python train.py --model="sound classifier" --dataset="synthesised imitations of 52 everyday sounds, one a clip" --train_examples=39062 --gain_aug_db=6 --noise_aug=0.01 --n_mels=80 --hop_length=160 --input="log_mel" --spec_augment=false --win_length=512 --targets=["sound", "group"] --num_classes=[52, 7] --arch="transformer" --norm="layernorm" --norm_position="pre" --activation="swiglu" --head_dim=64 --fused_qkv=true --bias="none" --qk_norm=false --layer_scale_init=0.1 --parallel_block=false --moe="soft" --drop_path=0.15 --num_experts=16 --moe_every=1 --expert_mlp_ratio=0.5 --slots_per_expert=1 --shared_expert=false --subsampling=2 --layers=8 --width=128 --positions="learned" --pooling="attention" --loss="cross_entropy" --residual_init="none" --optimizer="normuon" --muon_scale="spectral" --lr=0.019 --momentum=0.95 --nesterov=true --orthogonalizer="newton_schulz_5" --adamw_lr_other_params=0.001 --steps=22800 --batch_size=256 --epochs=149.4 --lr_schedule="cosine" --final_lr_fraction=0 --warmup_steps=2280 --weight_decay=0.005 --adamw_weight_decay_other_params=0.05
Rows from block 2, named by matrix and row number. Rows with one number belong to one attention dimension. Each number is 128 + 24 x the weight over the matrix's rms, rounded and kept within 0 to 255. All counts start at 0. Numbers have three digits each.
# q: attention query, key and value (stacked) (model.blocks.2.attn.qkv.weight, 384x128, the q third), inputs 43-85
# k: attention query, key and value (stacked) (model.blocks.2.attn.qkv.weight, 384x128, the k third), inputs 43-85
q.0:100133115124142149101151150110128123153110110169111129131108128130132138115117131144155157085095126101091098102125111137137127144
q.1:112135149129085144141097103095162128147115164145144175130095152129103126114124124134091138192122114124129109141143102144157133135
q.2:135107157101111133128146167099174155102117122148161099078123105105140104148131132098143150174153138071118129111131139165120110122
q.3:177123160108098146124115151120077108104121110122123103095149163154144096184119135133128125144175135139127117152112144130115163133
q.4:163101141147124125140120138108141104079146129114160125139125103128145111074137142131090111143139128174170120147137130122163156142
q.5:172143123155159151135104060130152160124112120135151172112144108128139152129123148137079148094124085106140111149124122183189126121
q.6:107155147111140083204114141133128170102112099153153118146147111117118151133132137111119105099107171115116153133114110104149127088
q.7:177171166120139151123098121149154142145117100099134111110099105135142119089123131126132138122109122090149139127146087191128111128
q.8:162105130126145136165101113124137111149115096151106106122141096131056096113134138129163098129148159088112118119130136127161095133
q.9:157114146152122148107077160130141101119123132156130162082142141160082100139155117110109105141123119113111132117065116143108132123
q.10:164093153123095092147123156132085179135109126146152120148142116097113105140135079121141147131137117165143143120132098129134131142
q.11:123111145101111115107098137092148140153121123135120131086142125139146098087109033148127155129109142086151124158117107150179080140
q.12:156175099142124098139168131161117162117132109120128138075104121163082131121136172105089120113122148166128151125107119136130147106
q.13:128151130128137132099136124108143102151102139128115122167097168160110089090126122115125122172160061127125094168130173117130157124
q.14:137118142136136153123128118141115150133112171139149104136114121102168103135140117112115120163147130085113119145118145127117125132
q.15:159118119132161139145123136099117111166094135124127147191081142141162144110106145142105140140119156124123110086123144092143103109
q.16:111108152176133101132155106120103172150114140140124148096162127128111150105095135106149115165090132153139118097111099109114140117
q.17:129164104084116113126110160156150151139124117151117116101131126094146138124108153137111113126127171120164102129122113153145094131
q.18:166111126123090137129121090085139097135147145156160144116090086106103128101140170119118165141069137121145143141108126137155149122
q.19:127106143102146132115102166108153109124122119120141139105107149141173117164156146163125139130113158138140141118089145159100123131
q.20:127099131147136126138130126143133167129153096108136162103114136139104133139126123113122096115147081153146123136130124136123127131
q.21:147141140099095131117147106132110126124130134180089166149110122128168110093104167136165139143160101139173133099154095051129112097
q.22:129141166139144123154140127132122109105110125134103127133141140091118152119133151156148132154105144075102117117105144141129088116
q.23:146070133201143160134128115119143157139109126117184166166157120126128156138156137139104153120156091138146116115116085118165099143
q.24:124133153083097114139105117104157119151143138104087119129173181152129116082137117079139138146176139154141092119129129098121117154
q.25:128103128107113123123107156158125113118136161105131116138100102146091140124109157119122097117132140091161134123108087151144149160
q.26:108162144137137111174124099141113099124163103132140138103118113117143096167158110143141079108149093140088104138130133098110097145
q.27:145134099164127133143139153135126157106125115126133138146148173141164120162080162118075164140106142133129119123100159126127141127
q.28:127108129186151107106150161148148119112101064150078145062120137103106093100156160134101114060103087111142120161100116124118099144
q.29:162151090141144144060122155143124104134153064098130111113088131142120115147184144134131131086154127128131134123149170171104131151
q.30:121124084165146157069122146100112134113149109142165134133122103128137143042168122142088124114202075123137124133142146135163096113
q.31:058156120153131125129110108154141143130129153121146112124117084144130130165135148159092140093146094138084126098135102131123108155
q.32:130147080101153140126133133134120137123122130116144132120112111142125155132126132123124150125102151132100112116166153129113159119
q.33:089123117116148158102141182148124108120120115114140105130141136126142130149105144164120096125146112170066097117185173145107112135
q.34:143142109144123142108100135133164136165114146153124141133146105162109142081152164116065150140114148115140150133113154130175125135
q.35:115081154089115148125121129122088133162128126131133163127144139128101136147119112173155169138135076105110121121122131139175142153
q.36:126165135147136094146154126136140117133117147114098134119131138130116153094113135137092144095126133132105109114160115150152132152
q.37:147136137121148124151125103124135149150153082121128084149120128146099154156125146099127112121107130091137096123128128139166121127
q.38:171117114155143149151112121137123135086167110133116127134128109113084121124148171100129129111156140112117101149154101121139136122
q.39:173122147138090111104160093127103146116102120126166106060130125132104147152116117121162137171161143138176094071123112128128131174
q.40:160136094131148140114127152114133111133158129112111110088162174157126097126127144117110115163130154117119061132140184106113159128
q.41:131145165160113119173112168109115140167149126154125099146163119104102124059161162138115140132145118139151109127165100076158123144
q.42:146149156175104137102140138121166156145130104125110128075117149118130126115103139136093124151115130077181142154139121157100098151
q.43:098130103140134136134134097105118077144159120136170119123110131118141136122140101115121098131125133106094108120136115101134141134
q.44:078087116124126168111099140112108119170180108143147157095138134124164119119130108127150115149188115146150140139111142050137112162
q.45:121150139116128123135158142160122089095159127111097106115100129085138128148154193116113140105162136119111146138101146196124137169
q.46:125121129147177139127144133140078109108110080094107076115142098135091098121109102158157150137151106130130113155128170130113113142
q.47:064137152143170164145129149138138137114144110161129150157104109117163143109143145122115124135118126129150143136161116135120132171
q.48:164143102132100115089105117131151125128118118121120103105089140133129076144108149118115129158148138103107070128122163149151116124
q.49:176118126140143110156143107123126149143103115083110143098117126131134107110105130102124113156103127105114126104107098135153129147
q.50:125103152100123105141155128089157133159153160106113085154141157105086147086102136123157137121174130129131153124174152146115114103
q.51:117103148113131084161148116127143112134125119097101107181145141126086156098124136084122110153122135168164115078129168102103112116
q.52:134141101132194150132101119087119113108142110136139150129188133100162149127119110115151131137132157134153108146164138133062109098
q.53:177137135138123110147101124108147181129090162102174137134082123162084116098116080150132161192140152101140134104133114161134119110
q.54:122146130138118159165134136149111133126105137134105093137125141145109144112152180111169164127148129157121112123112153117110134102
q.55:100131197124092142115114127090103119121117160170115129125144176144147116137063134164134153135076091078102109164094144123099137087
q.56:136104166139112100127097079118121132116178115111117109130164113131144171091112129169138093109164120110110119132118111119161143150
q.57:110192125094165033133166141123095134066116114102138112088152085129131109161099100172122134085075165135114116111139132139115131117
q.58:208110157117154152134108165174082149095119123143137121152111068119094126167128085168152110090142109163110132137135113176139121109
q.59:168142146128122144134098152105105111088133111131156124135137076094059137138157170155131082143117176148154150139144141097124098137
q.60:092109136138134158102119126133155123142137137115137136141130141130110115118119116090106169152175124119116145145129117144114106173
q.61:146128165106097103122150112160131141088092159163081126101113140114078158135115136114130125121170137148097113120092131167159132134
q.62:110126167112075102139125108183158156142133129097098154112137135141154135111154147107149120120109088131092115108130131139136129156
q.63:164080114140111112096118110105142103125147137092093135141129180124165132126091130114138102136122140158093112093098154133159100145
q.64:150101138122115112150109119182121120120126093161140166104123136124077103090150137156107139146143131098156141126132135114079126153
q.65:162170125167116133098123152092162136122138100148120093108119124126116138137129109137152115105095102123147105103133159124117096120
q.66:109151147144173141088155139099095133115139103111109135130139162104156103124092129122105182103159091135138113092136116122138107123
q.67:129116081124125121119120122086123149083112117118106106175131120150112106120148093140127120118108103137145175116176101160132083138
q.68:101107136113100130148147111114151158092117129158168126090113129111127136133139112165074094114098170148143108120165124089103166111
q.69:125139117116120178134112162101145096160128123156112167158133161155153133141096126101134113208119135110115150142080102074091159118
q.70:119120130133139130149119090117135116147173120154100137132112131143125156121126144159136140098118156110116139163133103152101141095
q.71:128155103127105099119145143126132123120105094101105138104112151139103121146108118135131128099117142175176093125156113124171083110
q.72:161134078158094119153118120126126152114143127162115182099144148119107117095107112148130118153144151123133147120121101125090118135
q.73:122166088130133131124145133149109138108138135138136129118088118135134103099125122136142095141141148110136098140143151138078149106
q.74:152115105162129131124121128101124132112092105119129161134137148092112100123118115127137142164098119110120125085141148112153109119
q.75:150147154110126121143112097133153116125153108114115116125116115093127175127195112123120150078112111141141124175135147166159124176
q.76:101136131183146126131134099170124096111146135141130161109076134143188109155111161131088118135124105109131141119115095110145109110
q.77:155146151162160155190133181097127117127128112129142116114111114126154131124142155134083096127112128124104111081107104102119144153
q.78:167130122096122136087134128104139111127167126096127126120100167135145115101150112127147126144102125144127124153124161129112103121
q.79:175121120114109128131127109132124095099097138140126106130100143130102134127111124172130096137118116130130110175120137145149099099
q.80:115178110124128136127140128127097102129126117126131157120123094122086170161150097147128145072202105140154135116111131132151166128
q.81:095155099111143150138151127102164113129134121142120161196175168170137125102108140082151142094157147173094108139102098137149141149
q.82:143117119130112150133155130133162113148139100132154122127134117126124146112107116146099133116132124145162143128155127141119139094
q.83:125135116105132154158086158171098108067128141152161112144096149124147154154129118141157102065179101138081117136101140129158118178
q.84:136072130067155147131163103140124152112110103135153097110121165122139147109118123132114121112146143102105101123117122118167168117
q.85:148142130111165142130112122098139148098117140190144123145167095126186128117153090099108159144182143110089130110123102109158138154
q.86:147154122130145136174151086151122132126127107119114125113165133131116114159108125066140089130115116133159132167113117103123109101
q.87:158108102133136136082096172126123112147108125118147152109123093130066121123140150186115099127116109158150172137133104129154101144
q.88:121120116141132137146158099167102118138165167114146115136103127101116104157101146103142102158069074143150111122093140115167155091
q.89:139145114133104128093140118136090165154166120138159161114127103094116105132109117141136130107149117143160149126120141145123103100
q.90:109121164102111149106106101140096086168135105090113091107142155120163167152129155124160190134116135133088144110136130116170169152
q.91:117183123106180115117156084120112156166120102149084136131090145154165140140153114116146128113171125074141104138114152129113102131
q.92:098132117129158098161122111138141133091092073138126130121138135108126170121130111165112132075137137107085123138156095099147116156
q.93:109074114095123129139098141112130108112096135147114144134149166093116127146130085081110145122148167122129145149149105125130125171
q.94:142116093118082088165153143111119112117109102151133159175148104123142130120158136157163143131157137152104061140112149172131167120
q.95:152154110096155113100117106113156154091125166052108151057126132109106119121124086177132149052142122157130117086123096116117093143
q.96:135103120174090138117131122148121140141121115158104148140128096130112126133113107116134112171127103160141127125148088128113130153
q.97:087136130150148147088154130079106160114181149144145140125152176167122115094143133134115111082112128139160124145101144096080140088
q.98:109100133129102112119119175132167128158160141129128135153114108143113125139104152130143152097142135153124137140143100142116116145
q.99:145128144177144147126194119125157155150139142117102123132123099114139131098142120108161125126108131098125090115113150098161157116
q.100:118114116121129109134110115164125136116155120128155158122122069147078148090127143133095128135133115176117130108148099125099113139
q.101:173152117150135185126149106155066130132108099125134098094119130116122126107070137106201159123142163149137115078133091125160111107
q.102:171165147085130121140091121113127087096147144132114146134139182098176097176149104142149129092134118109128125142112145126112132169
q.103:119090127080106081115073145131107098076163098098126139119123170145173160167123099090112093136143124111126138148133123113139123170
q.104:157132118122147132124103143086152133151146127112091137136093128085140083123115148117115117140176131183153139115147105173130105151
q.105:146122126106119092158159143169102122102110120123101123125109145135152177160130145101141124161118106149136102112105143118161153142
q.106:138129092111150119081198133099144146138114145108094191139125117137153118099120150089150113130178136160144091119141137096147090152
q.107:120196077103119117145104119137129116138146123123110134124133134117116107122154096131124145133138116111100139117120111131157111103
q.108:119141110121116131141155174128169140138103103129130170161146145161108158098140121152136141084171085098156121151157115077089088148
q.109:146174108105162140128120158151107098154123115163126137151190177124200068120111137149124148161119111112144150119134099089156156156
q.110:127114123129147171124142099096095097129129144126116132090140114116139189116129100098149124106190126096155148111134116136158145177
q.111:156108142111142134173139131158149125127121139115131162157120153153122095135108133138101116112137108118168169135172073096125131120
q.112:120134125137142120134119154150119117101099072098138127130096124138078096143121145144143099083118126181154077133091107136142124135
q.113:121156141134097129051130134114109172136121136128136103137126136129127106131066108131164172132109138133160112122171172164093107091
q.114:171089115142136172103146143130100132146131129164176079090146142151132147105122071125148094157099137117070155157161154103107157106
q.115:111123150133136099160112092155094136095161139130163139115139120130127116132153137114095107113160079111160094115112080143143186122
q.116:158119096100104139118147126105153135141081114125086111150111133146124130180129093161166109162124105102152119169142162127120121129
q.117:067153119138131128155121110125116160124091074168107114135137125102141125120095148099111126128151135099133118136132172124142114128
q.118:102145155130126131138082126096151158105147112099131138110156125135130091160161099121105127104112104152116113092136125111102122101
q.119:117115131125117109133175121126127124145137102123163132148146096115171068117167133127114108134121127130139140143149136143165109125
q.120:145116140098139148111108141121122154152107128133148134094132123137098090133142124149129114149108132138137150103124103133126130102
q.121:126188136121122141136183168141141092148149128119114136106104149115140111173131144155128142161102154137122112178123143132144199093
q.122:128119178132163146139144083134143127098115111078084145138149127146134126134130142175120163102149133153134154127127139133138125138
q.123:117071141150103125117140114082126127145082135110104132131180091142088134115106123153140123159147123124126095140168143111131103140
q.124:090102161113098119120111134099119168061163109141139122112126142141144136125149114133117116114140145102142152137135127137100149142
q.125:123103137151118121128139107148161120114106094123142116133097145132169138164124112114106147143139140112149142140136166157112117141
q.126:162110157128120166100141135164145133164098106186150131107119142142105145161095086136143148146103123093169138123121129122087173097
q.127:172103092112088139085128148075146088135151139159121115161096128101171162138126099147167119137115108146077132187170163147103127176
k.0:102121111140159101137115102115126126122143144117126125088125119144161129129149045141138167149156128145139139127092113110101105165
k.1:155124106110153113092102136145130128109157130169162113132141151127187123137145093140140125159130134127181159124134104112139110112
k.2:109150125142128125126132086133106134120140125130117084109101136123152125141146078131096116128141143142147149151123166173131119170
k.3:100146141102156147154151153112124132106105128119179144135117101151184079076148104138147148121104134115170129118165100127160125080
k.4:085116135145108101142126150144132102155116122126173114116109129114134091115094124137121147110108123121102123101139092166120097138
k.5:137146147099135139132147218091126109119147190123077134106144128107138106157142129135125123103115123149148130119139148103104115129
k.6:113120109145131122093124098137160137146087142140106101127168144117145139160109096118130113090155091124109112141183140124128141171
k.7:100118094150114109102185120120088115131146188130121114142143142129114123123097159146102146121110066134153117147145148124121108141
k.8:132138136150111143112192149105150141172140097138151121092113093124107078164099134136124161112142139130141131112122069153109119131
k.9:121136154158114110155131120154111091134122146139171118151112143113139124148105121111139148110136132149142085120148136137136114107
k.10:125104150131118172100113149126154127102099070131126118148102135134163101134156129131134116118137125120144133084101121139118137112
k.11:172116148089144107150138124172160128131126101129152096181112191120125115144152165155106173140161125124175167113134134112149100146
k.12:084079191130127150137122104125121114137107149104117115126165141161147122138131130124110163092151120120122149153160158117112114110
k.13:150154124141123148156111133104093121145129133129132105115136069119133159154142116107138137156092096115150160107140123114155099072
k.14:120144089121092139184114129144119104077121143132131149074134160121084166092118155158153066111138138107126129172116131145139140127
k.15:105147112134122133140132149087130169144153110128150150057108132117144175100154109152135131121153114129122101116120127149145128078
k.16:136153123124123147120098082141154082128158178123123115082110144124150088141137122111115134102159130129130141110115179105104165107
k.17:101141153147113123097111140106142122158137142130099130161143147125096111100095123159138097130142133131084114155124129137143126191
k.18:156112157115146116093138178093127120127161138129131099117100088115158137125128086152111148133122114141149144129116141120113075148
k.19:116146182127133148092116113125119140146119148127169116156135154113127147095112086136145122168167133138123091143177141165140115107
k.20:137117124123117140116118113127113123159128084100183101139095093162148074124122146117098141190092114095145135101127115130177106052
k.21:154125109141118115145103095136138141147126133113077077134128138139147135169154076138098142165133159095163140149129175113130142143
k.22:148145107124116087099133145129207088143118179137103099104129135134130103141115105102141117137136138137107158129164132127096183175
k.23:158125118122141103157132160093108102137152114088107096099123098107131100088091154142104109128150114178146097125137137100122125112
k.24:144164134102144165131086130156112155145105161109148136162109144110135146109127150127102098154137156140119119144193110132116097158
k.25:107127151103123154143132164101179122120102055096143161112130126170118129155104152152131122090143107120104116138151099098115103129
k.26:136094176118101098081140133166152114081055127130121107171094132119101136129126158104114133163134154102154118120105128143116114117
k.27:129133119127144186134114091106126136141140133179114127146148110123175112076122075111137099122061150111106110137127135160149175100
k.28:149126126130207147138127111158116094142129112103155125150091141132079131159110174116109205107119146146138092147105131152115115137
k.29:100112170136126179159137134102119122171108121095145139124144113137111144119111130112152152172129142140162128146115132109169090137
k.30:151122142078078048171139193116099126126158109059098115121185132159118124123121132102079154135151132153168162132100104137146101133
k.31:162116150107143104127130186128114104090106136111118110126128108128117143150111141152165140081115131155103093101139112114122116166
k.32:092124130121117143097104151119152123138123153160153159123185121136138122139095075171114150122126147108125162130139124140147127135
k.33:126137125136147133127102112113105140122141134128094156114132063106119117132126105139135106171105171119145187118151116111161153152
k.34:173120156122162116097127156076101173127160140129128120111140142125128108138128118145072156097159150136150097144160098132121121155
k.35:148140121137133113118155128104176151123153109141180154128125111110137116146133127121112128136137152150174122091106114113117087101
k.36:134150142113144131133105215108153116112127153139095120094113128163141104153136166130134102095097163102111138140141142099063142128
k.37:136143122117148123089128142112114131133152171118109131133108105104134085087122125129106106120121081114116143141147077101140150157
k.38:104121122159081191141160138140139121151121105122127143121128100125127114074113123155113128170097154123115145141122122136145113107
k.39:096171101103162144081110080087106097124129127117154115133106152129151126089139141105084143098137168170179125167105139153131108146
k.40:096156134112105166159116134137130144155175125128142166111133144130108104099119135120144119106100153105126148146134140143149084152
k.41:158116151127118175129132154163122126123117116126118102140109135121112121125131185129126160060142108148163126105137135119125125114
k.42:100159100093160105131127108112123105128135138077184088112115127178145123117133183143120153115079128139119116147117116105146150114
k.43:137129129135141088075152095173125148100139158145108136099133104126133116131138098130089140147138125093122143099100150134095128100
k.44:133139178149131116139123135127100120124093118120139078156154091132133135141105119116108159156134145153130084099086137136142108065
k.45:133136144139208145104147099121120140108123151120106135105075140125157123123143142128116084126087148131079114140094148132107112166
k.46:129114139141146129113143102140115095110074161144106098134138111130146093116151153094118177134147095160170132130099085102161172135
k.47:156164122111142071126133162154117140126103129141148078074134133156163152120099144151140149172115156108103124112143134131075099099
k.48:110152131141118137105161113079170133087115116141142129171144138143125146096120111131128132141141143108131134128102125142153120152
k.49:105144127087116128114135123160157125113115119128119115127118125175121101145161179133131110124149117126165136159109124143084156084
k.50:120134111137117164179154083141129123156145129118159134089106123086117158177121191168120109141088118178110139114105109109125141196
k.51:189151111117161170089087091149118160153145113114137140129133142144115166108157156116112100114132108113100138130142096145122168125
k.52:086133085139094124099131108153131125132130132102112124110149123135113154089141088143083130125092092123111124114107117154184093143
k.53:130138088071073099143156122098104136136136066169133141128178161140133152157129183126119145078141124153187155158155148151139128119
k.54:122104069145145150117085117118119108148141127160095149170130114166154134112084109126115124134113157148134149142152063136119154201
k.55:144125069113154120157112104126117139116159136124166146124122109147162134149166107102154120112127112109170096109122159101153145157
k.56:142169107096101166140137104155136166163103125116116074112114125097117133118091128153099151107146079076145141098129091134140129128
k.57:096129152110106122104138141118161090141080163131146121135128176128129115142153148129167154089131144130078094140125169148138128226
k.58:066107105141091106156145127113130106097128092115153158160139176119126063110134133132173138164145106105143156107144093128097116105
k.59:115077137121158143146172109114167107150141114124151127147111127114134069109131119132097123118158147137099130108126136120103147156
k.60:161124127099166135143142131135109145120107138134145140089133089149151154148107165156116101153128161147115106152107120129102111117
k.61:136132133131129146156134148186134097169128109156126144126150140098122128138136130169111103102113161133107144134122119131103090179
k.62:176134155104087193131102109143131104124128130128133122179143140129121148121128113105143101169142123111115118125164123104112135134
k.63:127157116113122095114098129105186125147134097112130155120112110171100158150116132119140086121110116110084138119093137117104179164
k.64:120165079113135115132119122162124193139154101113122166126132127141133198094179152118136134079156138153120125089132115172118144124
k.65:125135148138121143158144123102118124135119123147103127134139105090137136131109150123103136139122127121132134137115131141128116140
k.66:152112101105137142123165106140090103121131138138157137131070144152112129102113147116109102136117162090114147149130105137163117155
k.67:152134109121133133139133089132121109171137105129127124166140131144135140091109158112083125153162111118084118143062134123104123162
k.68:138124090152112154071162155115106070143085123125116113138109152132143131132119174125143135208117119133144117106121139119131109116
k.69:092149156159100184121144109153115133122139125142113085135122137117084090175102153137153100124149132158108094106165129106147102090
k.70:115140154120185167144092150152097134125129126139134157142133119149091119115148087157154158173146098099186105118121156137108138137
k.71:145129087105128093140111152117128081093079136148157109135141089146121163135123149145152114111099123135126173135117133127076141103
k.72:126158156153146123101182132147125155109136124118119121144121109118113106088111170094177140170195118142138104151121156136150122141
k.73:116177136109149178072129110145117141120166111106095171130143083131120115111143123113124123177147111116097096097098148113142142077
k.74:097133145163121082114132081119140118142136143130113092139138107139141145128130139080148135110169112097130146157101085132118170141
k.75:145116110148156076100101139093112189108107120125164112128151089122148137120113120157113135126089091099188141161113135077127117167
k.76:104139146140133105146119132131134101147110129153131086164134127157081135128147129134153088142163128145117068112146105116111152111
k.77:135134134127161165077097079139099115112142141128093136174090112111140112117110124123091128166147130174133097143131096127139136132
k.78:106148129112145124136120107122137150129124129113136140099159081136120131129123120123099108143101094083113149111104164112116178128
k.79:081129194139140122087151129116108112119145137131101155131110122170154157133148112106120158123178114171138086139121152139098143132
k.80:158114091133079136131104109127134128148162144128156125128129157140112117135112127128108122137098163113188133146156143095102100122
k.81:184144145140068125144102147128127108138091171149128078130098102128124098172077109165143139138109144080121137083123078147084138095
k.82:109137152097131138114068184131141091127189117129142109142083143124121149167126108159141156118094164133143112140123132149115148119
k.83:154110150171100100137114114103156122169093137101134143134156130127133139115109124109087137116107162136146107136185072186121087103
k.84:141159159154102145038102101134067109138163135102130132148062147148144146115133094124121164125098144137096103177121119128101138149
k.85:150122097127093149159163111142135096141097154147148120107120156105174104151089145133153132123111167149132107151077097151123113155
k.86:091097119144136139078085171156117131150143124107136122073130107139120081118110127127115108124143109141099131141158151127161137100
k.87:088148120103125115153169085139139201089152116182152099153141120149138150127153141092101151124114148137129119140118147143094079131
k.88:118150166108138129094099111136124161136114119105149131104145106160113133091147102158145133096158140133059103112161095109109180124
k.89:157113131100131119136109149125159147132131135094151125118147103148106129139128119111125103143126148067152158120137122148121107090
k.90:111125157137124093095154126137119132124089126121131115142158110129107118160120099148117093141109128111128126126124146114123115136
k.91:175181137150149149123084095139090130095114128133134122125174106096087124095149142114118135168099133119148154140116135108171152106
k.92:135130121160111107152117086119109123185136143098111138121083154151149105102125135126130173144138143123152143161135114103093154144
k.93:131131099141088120112143130141120103165102123087150127143142173124161092083113114123094111131140110112141127128110138105132087181
k.94:132142157162148178155102086124154161110138171146123176135138134128157133058139126132120152138145140130149136126163097116111152167
k.95:173158102093103081155149109072126133150102116118121133139116109110102123108106121109142147121104121168154185174123111118076123124
k.96:164130112122129123140136128150134140097147121104140138088142139140166121125088145124136109120152141103103106103127130140159135125
k.97:175117087089130140117083113116087125092115122136106150125085152128129126126129171096136145160103102087150122065151196054154156121
k.98:110082099119154056157126103105142091129126131113126147159155128130116114114143148112120119155141127126111089122153163133118090142
k.99:118107178127133144123089127146114146117128133110120155086146109142148132119129092127151099059124101117124186180120117116135186096
k.100:140112107123115101129186155112110127169144138154148109089095136158127088154112104117150147136136104105163132132136138137091109159
k.101:115107178119158133105201171155119128123089121145107130141200093126098135146106093108114095146169096129116131122114119131110119150
k.102:156106149153113156142114114137131166167062070124091110118141062124071107105141127169084110131092140150126137102136122132135111052
k.103:116170149172122140124133088164171110161113158085152146124152136134156137098123155144097156134089123115097146123109133138132109109
k.104:137110052116126141130138117113128120146139169093159152104154066124102137135172135114166161121119136103105139180097167126152096108
k.105:132125140160125155154118102178160140124097103127166145145156130137112131123106139135084136093130153137103111123203106115139144128
k.106:160145130105099154139080105123155136101096166127174121107146100153123132121082128133092132085102125096096185110133116143141133100
k.107:159133115098084136114134134103087118123146129145129105123120124104092114125101064139138113135147102155185160120125107128135149120
k.108:100161109193130122157088114166124159110175153082124171136133111153114112092147202096120106128113182096143156123160149123141130118
k.109:107106109106122132127131130099130110121106135127060099150144101119127118134135160108134078136107217146126098115108102119150122118
k.110:150165133145112129128095178160173129155093145152171078080161165124129099136076117127097133095108120152162126129143162122143157157
k.111:083131088137130154130157123098130116120181166082070153129112146142114162120138134140091115160092132157125150137129154139123148108
k.112:152135128116104114122165105112136127200146115111082140097093077146135181158125111111116153107133131146094124113138136122119133086
k.113:129114159152142072165121153112147116077145141121086147094087100158123131119137169133116129145127147083101111146133119104153117130
k.114:123129135135124130119077154131118148114138120106100152122140156093143173123135109120118163144099149108106121140104091141161182145
k.115:126201106133112152099079139107137159143156157112124135110083149136134187107101133154142168112116152108126081108101117136096146124
k.116:136139121153129148144104132081137102123132106112127086110190152095155106115135145105121122144096152127127144153103143094136097150
k.117:170114119147094103127111153093125126080100151123118152121130157137136160117171123133106113141151124131147149119168104069145141129
k.118:154145117141091141098076128091095149154125112129126120105125098127115166105093135163117113124121094083148153130107099129133116114
k.119:138119128142162129123094111142135145129097155133111118122121090144171140139130151144096102134095160131068138080101094163128135114
k.120:108127099088126147112151133119103148136160119169142113123097136099090142116163122104180116160130111138151132169124142120124109150
k.121:089109117103158168080108102087125112090141123152138110182133092121157138158110155131155104149102136141140100083114138077127115111
k.122:172109112122119114126131119106110103129147143154140101122129131154124150142108113126116090111102125118165162140146110136100095161
k.123:138142120147109117144145133163140128086149130177159112134144124138140126103140151075112109124115118123104111125108127138122096181
k.124:134155092145135137116159092110153103126123127139119133140141158128090154116107172143114121178132123126108116139138159144118133141
k.125:123112148165165065104110101108151099158151121118159127132119124123123117128181130144138116139108126131089105164143121145149128143
k.126:094166145145095157134128138114126158121158125119087144124080136138144157131155115139133136128164168131147075112133118144153112131
k.127:080116166140153129156117148132174124124105126106131141132175151118139073110127154096124145161095173118109093145104142125149100087